{
  "input": "waveform_16khz",
  "targets": ["number of sounds"],
  "arch": "ecapa_tdnn",
  "norm": "batchnorm",
  "kernel_size": 3,
  "wave_channels": 128,
  "loss": "cross_entropy",
  "eps": 1e-08,
  "precondition_frequency": 25,
  "max_precond_dim": 1024,
  "merge_dims": false,
  "one_sided": false,
  "max_grad_norm": 3.0,
  "warmup_steps": 130,
  "adamw_weight_decay_other_params": 0
}
Rows from block 11 of a small sound classifier, named by matrix and row number. Each number is 128 + 24 x the weight over its row's rms, rounded and kept within 0 to 255. All counts start at 0. Numbers have three digits each.
After each channel's rows are labels from the 100 clips, of 14976, where the channel reaches its highest value: "lies over" is the class under the peak; "responds to" is what is common among them. Only what is clearly more common there than usual is listed. The data: synthesised sound scenes: up to three everyday sounds over a background. In brackets: how many of the 100.
# c30: last pointwise conv (model.blocks.11.c3.0.weight, 256x256x1), inputs 64-127

c30.147:139149103131166156139186134126113127174137206090143104102136114118134146133097109124166086146117084138114141068121119138146089147155118136150140141107141176093130166189169149143113184153096164
lies over: door slam (26)
responds to: number of sounds: 1 (99); door slam (26); first sound: door slam (26)

c30.104:165158130145102151129125137106109129107124146156102138143144133119136129112133119155110151134117182096134103155121110108138124110152105101137105105117114102158120112119115098110091093143116153
lies over: spray hiss (29)
responds to: spray hiss (32)

c30.121:119121151122084121104106098093116140160141162094135098105129137143152149185151115129130119137091158118176136092135122124156143122116135142105146118089085112144160121150136115109081133131124130
lies over: spray hiss (31)
responds to: spray hiss (33)

c30.95:113094122159175154168139156117140145127107145108126143142146130071147097204143157166138093085108149133114092112100106106125103139159132104141101116096142133160140078058119093127131122133145095
lies over: spray hiss (26)
responds to: spray hiss (29)

c30.170:125120110121131132145101156123097145167132114091112121122136103149107103163152176125159110126132159138136102127163126111147132122103154208125130139131137114098128128131108149118137165111123116
lies over: water drop (25)
responds to: number of sounds: 1 (82); background: none (60); water drop (26)

c30.231:119167121127138136134151146125113149133144137128133075129113165115124106083109100100122160096111139142161112104129133126141118154147126115130110126155144144146132122095115094110130087117132125
lies over: spray hiss (30)
responds to: spray hiss (33)

c30.193:159133115091160158133141142090116130146141109139124137146125109107120138130097174118140139130094162143121096109156155132126112129110162146133071124102117110144104114137131108133118105106153129
lies over: spray hiss (30)
responds to: number of sounds: 3 (60); spray hiss (32)

c30.33:133137103097125116102122114125157130125137147166109139123119109132123123146109135116158130133131115119144159069145143127179147132142090140114138127100134107123095160114141117173138120130124152
lies over: spray hiss (30)
responds to: spray hiss (34)

c30.243:123153167143085074111173132112172111126167133115149108131124112096167151123127162146163109135091140135126129134169069133130124142105133094160155141112135131115109114118147165147110147087179138
lies over: spray hiss (28)
responds to: number of sounds: 3 (80); spray hiss (31)

c30.140:133111153122092089151118131083139156123181105117112052111125096144177144147096145106177135106078136107085130127111123111151124115106143120121120127130142082113109098130124151140133128114117090
lies over: spray hiss (27)
responds to: number of sounds: 3 (74); spray hiss (32)

c30.237:133111097118129137154118147110119093156153165141094109121126141114132147173126136152122093121136141161107104121119133146130093154130141103154136110151108129110121112104155089129131131162142099
lies over: spray hiss (31)
responds to: spray hiss (33)

c30.28:138139138101142132143127143150160114130120143110120124097134150133142092147144104084162159151102072131103110138156132148063100131109161104130114120118120111156129111128127180112147131131148101
lies over: spray hiss (31)
responds to: spray hiss (31)

c30.138:156135139105151137169116170149126116119135178122192096131161096149148137102125139143110128127076143132163111112123146140092133120115118127126151120155109140152134082096154117093142122150170133
lies over: door slam (26)
responds to: number of sounds: 1 (98); background: none (45); door slam (26); first sound: door slam (26)

c30.41:158133171151126094137156124137151146154113174080116113130125109134118107116155100127115104161153115152149149129102124151116126089158066125111094150108122086124138092152110160115095155137091137
lies over: door slam (26)
responds to: number of sounds: 1 (98); door slam (26); first sound: door slam (26)

c30.175:132127119097118107153144123087128096138142149146145164108135112134093181157160167101132084089119109115134169143169119108135131136133123134130122159150180111152140141128123108129149098152101118
lies over: spray hiss (32)
responds to: number of sounds: 3 (60); spray hiss (34)